A small image classifier, trained from scratch.
Model: 3.84M parameters, norm batchnorm, activation silu.
Training: batches of 128, held-out accuracy 99%.
Data: 195000 training examples, 26.3 epochs.
Rows from block 5 of a small image classifier, named by matrix and row number. Rows with one number belong to one channel. Each number is 128 + 24 x the weight over its row's rms, rounded and kept within 0 to 255. All counts start at 0. Numbers have three digits each. After the name is the row's rms in percent of the matrix's.
Before each channel's rows are labels from the 100 images, of 14976, where the channel reaches its highest value: "strongest on" is what is common among them. Only what is clearly more common there than usual is listed. The data: rendered solids tumbling over patterned floors.
# convs0: first 3x3 conv (model.blocks.5.convs.0.weight, 144x144x3x3, each kernel summed), inputs 0-71
# convs1: second 3x3 conv (model.blocks.5.convs.1.weight, 144x144x3x3, transposed, each kernel summed), outputs 0-71

strongest on: light from the right
convs0.75 077:077150108130148122110126141134103153109118116107131149107138116137098140118094102139091136077112146160107098174112131120159119170143151111137142134136121115114125112084153133140132159122109124109079134099126117092153
convs1.75 095:095122161165148117099103151095130128144143140138134104113128121120124139111121121156163137155106149156118140142128100152129096094151123154161101123133136140143114134123153149026138128099136091027120137188155141093144

strongest on: light from the left
convs0.77 081:118151085136125118138050087125112160128137108142103123134168134153123079104137125141127119083120128126120136131094132109113137137132107130134110146107133152145138161130116124104103171122118077098123125132149123069101
convs1.77 115:122118044114114143124101160118114106092111131120121148124107121160144123147133149118170114121143102154088121131124138096127138130178097069144141104122142146100141153146115147108137137119144185096143117116116170180148

strongest on: light from behind the scene
convs0.127 096:145082104138138141093172174114119093133092092141125143125151133126124102144118079102064098119124115152144126111124132153133093110163163093116107121102142132061108055146117111138130123140132132100106134156123103094169
convs1.127 090:097125126144099125118085087139154135080150128071140102131132082153131149164101159115129148162157154090124076195147150143142124066066169123130142143113127099139181140074086129100146109176128123096123092138121099147150

strongest on: light from the left
convs0.123 073:115119111131139136129110100124077145111077117131131114156111125106114154084098114093139138145129133125132097099093128141114141112081108136082136113190143111156169133125086127150117137149098138131131202118152090107158
convs1.123 104:078147150153104094108228142128142126133136125132144147135108077176129126149132137101144141123123130140148147181112144208129138128107122092145116121120118183132132126127125128141148144140145151114123071153134142156130

strongest on: light from behind the camera
convs0.131 111:112184171129161138133172132132097146146144090165131110139092160075128122154137122121113100123134116126119124139108169134135108126102153118129108135125113108062104098127123121098124148138164143134150134146102169111126
convs1.131 090:110118159176125119151117115171117178143129133100098122107144128126111147139106122162115114106121139105124060091109137048157145136088155172105145100133116124151148126107131136144124101085123124132087139116107151121128

strongest on: light from the right
convs0.57 084:083111119151129108117086181137135111113126145125140157139090109131119176126149130124145130118164136062124128142093089105134119135081115135144112147094143106157130100148119143114121125124131094142139159108112111082097
convs1.57 107:134111160147122050123136123104137120072150131131085155129145140122101086113127136159138121138113146141128130138146119144106178126180130162112098129126132128146115135160157104115108115106121083132138153120118108149129

strongest on: light from the right
convs0.45 093:149109127147165106093104136116102174112104075141114106138105160081084085140133158169138118163126132082131135071151144122129107161120164094114147110107106131159104160129151122133151133140092135095151145128144144115155
convs1.45 110:144101115135115163085115141054151110154137165126130115099109103154151123107116095122175144126107108097095133136102136133150145103147104125143145145136148141126094131113128095139101148125112110109109121135085113091128

strongest on: light from the right
convs0.69 079:130120137103119122115130099112128121133159163108108125108132098139118090113123133135130107118098132132145137114100131110106111131095112108108150143116187132101132218123174084133144119124134105111113121104150109125154
convs1.69 096:124120106096139103108125120129139133158053086130138119086119131120107146086104117138162137115119089110109106143148125151111064111133098146113143122103123122108124101094118133142174124097174088098119120123171115158129

strongest on: light from the right
convs0.66 115:167158127133125087154086122094115090113083165113090129134162112123116098162110141140114107120088136117096122097093203096131115098146118135120095131175131152121112125117142135125107157117142121124102117119131157117125
convs1.66 093:107124104116129090149137129129128189081079121141097118098087088117083118090150131106145143137105157146109138109116076083123132117140105172111127103120113118121147092136147133128126121137155158097123167143140080166146

strongest on: light from behind the camera
convs0.125 125:106132073126136111119169154123094107153123095140133161128161102091139186138133129119136137116087125143143140189137108119136126126125117117090153124104102128131119122128108144116153137148096152228092128144135167172152
convs1.125 125:079128129106071106118137149138101116100118136120134155136169081124118132135148134163099080115105129094146104100080114162139129113082144110115134117151154135134163146121112118093125141103082143115099146126116088153145

strongest on: light from behind the camera
convs0.36 108:113168164127123123145201153081145157183109144104125154110119165102114175115108118139144118146121111162138108176103107098135134113138120090147130139124122110080126118134107102108135132117151121112133161105150127204116
convs1.36 113:108155140092120131156133105142169137153075125150111096128109141098122168079119118139096080062124144149131143108105111143113090153101122139085107107145110146082126109156154152125121149112107131102139146116122098108127

strongest on: count: four
convs0.10 087:075107116133123120093133086129138129149139116140162135152180099089107149142171179153131150125141137043097142165149112134163130125126136128125149083151108125115132112105130099140123124128101112095117139163151127118176
convs1.10 112:115106129135129136113133143078128128122122132138149102119129155114137138103160091107158163138118079099126128144100127082140112123123089136163129106143115115148080136130136141104129148114144113110108134148102127115106

strongest on: light from the right
convs0.135 077:126084135139132115148112141151116100123101112130135123138105105117153125128129098136096131097115096090089157140132080143164126136147121154135114148140183117136133102082153114135112142132147145107162146172062160131113
convs1.135 109:125121142160131076129122158126119098089166121102127137137137130101104112115113133144107133125121127151153135108154157137163110114114103162117117120101098139110110131137152147148095137117108081135139147145165132147111

strongest on: brown object; its colour: brown
convs0.128 105:173112150119150132077136132131069087120189161126135148125160143131128133141096145150116104092119117115081112146090137154093081125109140109116108145122123137120054118126143115155131093111144144134162162156107125121115
convs1.128 080:118111123129160131163110182119085180102171119132100119148148105131134140066117105161162141141086178095131102101115092156125135130117132159125154116116109096123091086119148124122146115147132102158083117151111101115115

strongest on: light from the right
convs0.27 094:100126108094082143119149141115171112112127131132138102142188121103173160140142125155118110117139132118104121168172134107151088133109107110092138134134119134152142128123124128131117127126100084128152150131076134080093
convs1.27 107:137116112113104133122130133102169161108098131120107076122114125110068101119168117139135137124132113124154151129167143113091130105153128175126096095100169096109121122123160179136116127108122120103124094132126112211138

strongest on: light from behind the camera; sphere
convs0.6 109:114093130101144144122182102139113157152109115126140133138132122112149077110124110161112164124147120139168139133089093154208143131094124089098153116083110126145136120125114116099146121139129135123141104169129104126098
convs1.6 076:115116111131124118189164113146137110100134127119126137118187107162135123084116137151161114140112116125123113143120147184130158103101124119124104092141114101097117084162134116121094129128107115134120151146179135150104

strongest on: capsule
convs0.108 111:082123072120140096075134170083104091102110135114143126127091097145120099169113126171113113151138141115114149096057164163151064131137132137141133131144146082138158101131143122152144136118131154110137109131126147153104
convs1.108 109:122130144114115132150116115137107065119186164115168121096124154137117143108116125158122120141140147113122125106078137136123118159136115083133107053135124108080139107156135109072135100166099126141124148127107092077138

strongest on: light from behind the camera
convs0.31 081:097140137138081077097102082142123111128091107140078138116130140129155135106155114132138135092172117104100148151132093101142151137133116115126177111114114100148126044174145141118117175116120088123120145115105179149139
convs1.31 086:140113105112142112171086120152134126164147113131132117124125118161137091097080144121120130122145123128122123144121128081100133112089139181112133127135142120159151090113141127141116145104143140147137157117143108147161

strongest on: light from the right
convs0.0 108:067142158130101114083120143138190058143120068143116128127113113079126141152140138125113116129154153148126134121140096161143129153139129129108122170181188158107150115131116113144118104131141115116143139112131143128185
convs1.0 099:156170091120106142074107117132126065089121091123135130129143147129108164104129102146080137135168127145136120132154171084109118155118117133121114106135119106135127140121135160136098120117155174094106181087128195138118

strongest on: light from the right
convs0.52 105:085106131130094117092093122139151098107124165119147101132075123118131184151112162114105144086162140142134140113092085126118112131146105132127093146159129143142114152119134131117088132142140047144140162118071104134070
convs1.52 090:139111116114101158076104088116119183144152119132135121078117103129115124148108117123159145131135144122119120146139117106115137102178124139111094123132124160139120144149136092134114124142112108155127122112129110136115

strongest on: light from behind the scene
convs0.13 101:118127137107159096087112131097101108128103122203112094132068109092063129142135111109109104133136130141140138122122156143163106134136112133124135132157138108123138155131132151109090066113121095132143152118109149104145
convs1.13 108:106126139124117139126131094150170104125118071123131122112131133130132121131124137103088132089130130101123119114135166106121105136145134136121157134099122103141151202113128129145123088090130165138110133134146110126139

strongest on: light from the right
convs0.33 104:187094153132156115118136104097114083079122094125149104136140151101153096114140178150128160125154107140147124036121187124133122121120144109128121114094116135107086137165110112136145087106125125171108143103137124082142
convs1.33 094:112109130138110055080125145130113131108149130102103145126137103113140020122118136110144108132091144133100128139123124132112165144137144167149112088088158131116123155136120113121130133125159077154101121156129098082130

strongest on: light from the left
convs0.76 089:144071151147174151125089062148127141089105092145131129119118137158096048085122100129110132139123160115118119105158112143152114121124145125152103106146125124116112140130075099134155115117098147138141151153147121117169
convs1.76 098:111120132115107120087104119062114096171136163112128123162138126164136132093136132156144118126090117134127118141118159116112142128176105103168112118106136131128133124124123132135092152135155102125141033112098133153164

strongest on: light from the right
convs0.65 127:164125147140168132149124133138084095098122092123124154117109135170135157122152116102091103123119101138136125177114121147134094149120121115131157132138097055114079127107136158134134128142140142150152144135129130115160
convs1.65 095:086136100119122119096095120090112162107171180127140125155136117147096119106090128084144106091074142120108113083128123153130162131163103113160097131103120150120190164095135074106080133147121118117094111132135103103140

strongest on: light from the left; sphere
convs0.46 115:164102106097113125107104132146144112137093150111178100136093117133126121112131148185118126126130132129078112105134008125103119150142142135161170128140140117088129136088156147124143118144121117128138162139119131171130
convs1.46 109:133137140106144140101110127084104118159088151120136111140171106179209139162130106154153114144119160124133111132119068144127131151136127093187201129129121127141152120109130120149122104105117113129140115138108160130125

strongest on: light from behind the camera
convs0.98 116:102129152138148090135119131102126097089115096161107103141148140145141165105145103162076131158149155095122099106112176129152094116125136139130132111180141098150101114120145153153113125130107143133117142134121160166129
convs1.98 093:110091093116138147173125123139102127117148178060164115131100078184137135153115117144159146126121141114156118110107098101105143120090123124107150152125106115139155158133113140116122138143104176172121136129141103114151

strongest on: light from the right; count: four; bowl; sphere
convs0.62 098:135122094146162113158140130158113121094136158119114091119119109122106113166106127157142133134119106108134177136129116124124119126092146103145109159185120092144130133093123143116090119139135123168176127113109125096140
convs1.62 100:160125140141108095136148129126098115121076164130138129130129094168101105145146144098168134159126150120136084128123102134115136106183112139146099133145154180119112116106133113119142126096076125069129155177103166140122

strongest on: light from behind the camera
convs0.59 088:095110115152151106094108121091120112144142147121115143115120136117085156133143117139103110123160087157112122149072149151138113140115135130122128156164177113094120181134119096108090116151164115138160123170086098082135
convs1.59 118:133089101167147162175117121170142135077124106154140129159125114116122140098131147103125130107170128151085102104140098099137115136139162178091167142097102141147117118138165133139139107131107166122161164124112098133141

strongest on: light from the left
convs0.35 083:104152124117128128137104153073140130071140118110156171144134148152116097100116154152095164093132118146126093124150110100114126095109128115112161134161115143174126135132086107149120138127118116110133139145107108094154
convs1.35 107:082112074121130130129178159158155077088147142141127132110136055110147137131113126125148135108129131138141136141179132156091131124180111111126115114170094148106158145121089087094128137145140165134121129171134117121138

strongest on: light from behind the camera
convs0.83 101:103095136148166171124126132120094104148152102122112129111122142093095158097074109115113101154147099156148082128110102107145102095134107123119124132097128108085163138126139142136115150126092099138175133112156139135150
convs1.83 105:140101136130138099117137104116127121132118142154106122124143192124123066165126134096103111068114116133125133094139127163130123118095099114118131131106097117135130144127140059114134148111120076227137127134120105115119

strongest on: light from the left
convs0.134 111:120160111145135103093113122116106111124133116106116125105109087193097161120132114103174112095093100162139149147093150113111109125142128138134115124102141098122092130129102127138135155122143119079128170128137152061113
convs1.134 102:106148117155108130095123128146120099120114153132131130135121108145109161125115124109099142106151172140153080112114129125114157150156136083146132113108134121128134151128134148126142120091161210114120154083125166168110

strongest on: light from the right
convs0.90 098:133136103109144173114164128109108139126107187116136199135126184097112119149127133142171149065077172131093133103140139135137114101106121125144124110131115142157116128127106095145148122161118103097109102133145138133132
convs1.90 090:105116182109166113162112150129120068097147137146104137143147108114113086104100136112108130116119111166119157107128096156123103160129162117131099125148140141134123142133193162072124113142081113124135149193131172109121

strongest on: light from the right
convs0.92 084:099146133096092099133112117094130100172143157122146122139138125121111130119112150180105133123179093136101128131109162111133124165059130139113143113125118145123145103144133125115115136115139129100096113116116129095109
convs1.92 094:136076138142120074140130117109138127116130119115123118096142144123078107107176130084144140143122120105112158117135115132106162107149120167108097097097125118125111101126149107152121115113100093120109127121094098098136

strongest on: light from the right
convs0.94 107:155105119145107124096137083121126122138138103111122130171115111130125098108104148103114136113122114113126170090135159133121107131108158130162115109100127121063091080108086129120174130118134094189102171125132069097107
convs1.94 088:135130145128135106100126117083100079086117115120124139117145117132142137113145104120104123153088163138137134142099141127152171133163129157152120092132124115132145158133125153112084113168158092110119075115113099102168

strongest on: light from behind the camera
convs0.34 102:127149179134095139096113164120157166125123128134143152119146143107106129121157109122110088144147110172141108112106133107110109135105119117091137124136166110025118148098085127087155106143137109112161162146148131149148
convs1.34 112:130111119102121154172099115167101104120111124141129155117109121147124118066131137119140128129123109167129124106073085102117113112136136110113104117132094146111131140139146140094124158141125148120153110109133095056146

strongest on: light from behind the camera
convs0.16 100:101138136098098129126121137136107149127133123142105096121059175043115117150106133100144123132133122136127122127116066148132125148133119105148100097124171156145110157103119135120120175142127105140153134165129115107147
convs1.16 083:138099151104164102161124134090182113119102149174125156108113109139116126080114122115144121113113070131134155119119100171110098126066158109134130117129137150093105068119113135172153106096129137137141159129121123136097

strongest on: light from behind the scene
convs0.26 086:141127106112107125135153164115163097106137125118134133130142115076083139129117091093142147120126110131092143129129147117122131123138128120135131134112106116118149107177135100148115098133124101111099128109100151109143
convs1.26 100:131096137168139129174137140159135158122154119113139138115099131141145144164109157093145134127171125137153136115164120112137107112105147097101124138078159109108134115123080121158132127134108134187167109116135137175106

strongest on: light from behind the scene
convs0.15 080:159100140128155127176118103131120095114097148150096143163136155142127064098065126096125125148078111121123146112154087075166134088161137116137144128122096174149135129111128130158134101133125088066130118100184123123124
convs1.15 101:154150089148115190120138158107124163153113130148109115136108140123143159146122161130104104139126111113122108087110123136121105140096131065150139118102126144121150106138099126176144148116110185190141144121090137095116

strongest on: light from behind the camera
convs0.91 113:087091111126105114069126103112113123090105150128121093121117108117161149123100093150108133123089115119117149132117176120152114147136127120119134140137131086150121141101156129166096118134137120161173156130103145089150
convs1.91 105:157070143145161157176120167121150132111207134171142159110097122125147083127170119192112128089131131162134130112129102120105123125110144091136105133142136127109144171113136135130097148138139159156169109181143093183148

strongest on: light from behind the camera
convs0.5 115:137171170142119121104139149119141127131122130127110150123094125115109121109156100168111087116124113129120137119134104119123148146108131113124134114072103098079085149075092094145143135143137114083153127152172144124120
convs1.5 104:115125155147192123157097128134139125143116139118075124125111112156152153145093147131103094136096139125086117102095126090126168139135118154116148132094110111154119137109108105101110119109092150149102135134138161136114

strongest on: light from behind the scene; white object; pink object; sphere
convs0.106 117:133151109115118133151113113154126097133099121104108131125195122112126117145117123120128146129113137138108124095129068120128162101157166126143121094100105195150094130154116103096143140144135123124125158116080132107051
convs1.106 094:108093118120143119092131120104098157113145104152115113148102110130162119121110111141132125108153128154110150141108089150101153117119113122141136122129134092142109053135095162091120190171127131090125159118097139114120

strongest on: light from behind the camera; white object
convs0.55 112:134117124104134156094153142092098131071057148134130122122181099122159155112125116117108140054127100100124137095158170109139092124124119098162157140095125138165142097118158107114179126131114138124094120121146134146122
convs1.55 096:139129094125123122180107125165140133140179103112125086136125142098108106087132124123112151091114140160103085150094102104158121115064112185130110098147079092130124114114162151164091124083123138145110140138136105110143

strongest on: light from the right
convs0.93 115:127155125133136121190109141132187135119114150131107170115105101135197175158125113079106135145099110145128130128122121132120085150133141128134136120121171139124189110115158116125143076108094167132127115143113136118158
convs1.93 109:075136112107134130183130128146124151115101096116147108133128108121134092098129115152178134120115105135109115137127139135108070104129100141118164137129110105125088111112120123140110101153162107116137158102119153101123

strongest on: light from behind the scene
convs0.17 090:110119111136116117123137125134117124143139104132139140147127105082124155154109110105115117150086133147138105115126143144112141127140146163150132128107135182165135137130109125120140158115150121113112139095164145057127
convs1.17 105:140143114142149146172165131158169107098172105121143151108153123113128125138137143108129144127181091117111138134141128112118109109096134099107103139101154126090126112105097142215158156114174152150119105110114120165145

strongest on: light from the left
convs0.42 093:104101094122124055144067153140137155082152130125125114146099140143114122152113087144104163140150129119112095105122092130137123103111118133101155121157104161122088090121114114127114129099100101158093124138066098076124
convs1.42 089:111125116121151113103085101122125120141124132103133134099124148160151074207090101114154130126158121100104155106167157077106148139162157106140151093113118139120142134133101125150102123139124138123108059109096124113133

strongest on: light from the left
convs0.110 108:105130126115103135129099143126128098081123096134113114134098087133110113172094113116136112117103125095098160113075107103139108127186173110165132190149176101105156129099094147132103097126136132121152114114133115144121
convs1.110 081:158101139141135131117168090076131119121165134114149132109115159163139145131111137099136141151160169146142114140196138117131104137166117127112110173147131114133134154131111181088119141119135122116137151097123142135109

strongest on: light from behind the camera
convs0.41 119:097105151131122130129196177104111106121132100127130098144108123070129088105120113129105111118145129146170123149108050191108155104094142108110124107115096123089124140126138118099128137157128111125167119153161103121126
convs1.41 099:134102119133119116186102119147100156107142120161114064145145101106097082116140116119129110106114125117097105079102111100121131113145114141135146142138127124118114124111144092114103129165108158142123158106118109057124

strongest on: light from the right
convs0.111 098:193125092077105180110100110099141111118129113117158127140147086123143131113127116107118103081131128106085178153165092062127097128111104149132160136106106128119118132113141101118122111097136082069079141128126140165155
convs1.111 118:102135140150132107148118131134112103169145139153109108127156142111128177107077123083113124136094136139096129132109107108147144123148098152156144099141093121116133138123122111097125144131104152167081121170118118059123

strongest on: light from the left
convs0.48 096:103152111122137128136132091112102156153081130111121098143121116126139101151101143138131105139180095127124153133087122129108126140111143107161105177176149118116147129094159151127105184125150095104167105107107078164105
convs1.48 088:106109172150143109133117109100107111144133100105139138095123120149205084115163152119158123162121132140134139137131139181103130130103094089114101129164107159151106150111144145113105125140095103096164082133116086130124

strongest on: light from the right; sphere
convs0.74 112:135134153153125148077108117083095115104105110118169141117112159143118120129136116115126116128159123177106134131117123139127157112124139104133132141127086073111146133129105118121132219126158136130115139126170116117148
convs1.74 100:148109147152128092101118158128130116152077140103132106150135163146147139103090110119141145127070154147128121115128116144115164124152128160117098136127094179154127151108135097077118130138142131089136133126164119089142

strongest on: light from behind the scene
convs0.53 107:129098163101118124131137081128107136131109095151087120108112151137099125092155094117126114094122100115119103134152096113147098134105131122095123156140137146143090072126119139103113104125148077102132143127133103110079
convs1.53 095:138080144095111145075125142107118159150108182082093100142101099207148128133126147092130103117134192086132151125119114101122158110110127130129090155104145086108166114104096096123141128141118108173128123143099137130152

strongest on: light from behind the camera
convs0.60 094:084121129127142116113141101090117157147145161149107131113142120095119120119116125128108136130132100128126119133105101130223134103120116089116115107135154129103129120122101109084144109117126103113132091104132147152101
convs1.60 095:175149087124137154143078105104128124159171128120163118137148168079140145119115131129140124120178118094157173154128150074135149094185082108130115151109163164138117136106140150131159136129110190112096125088116137108123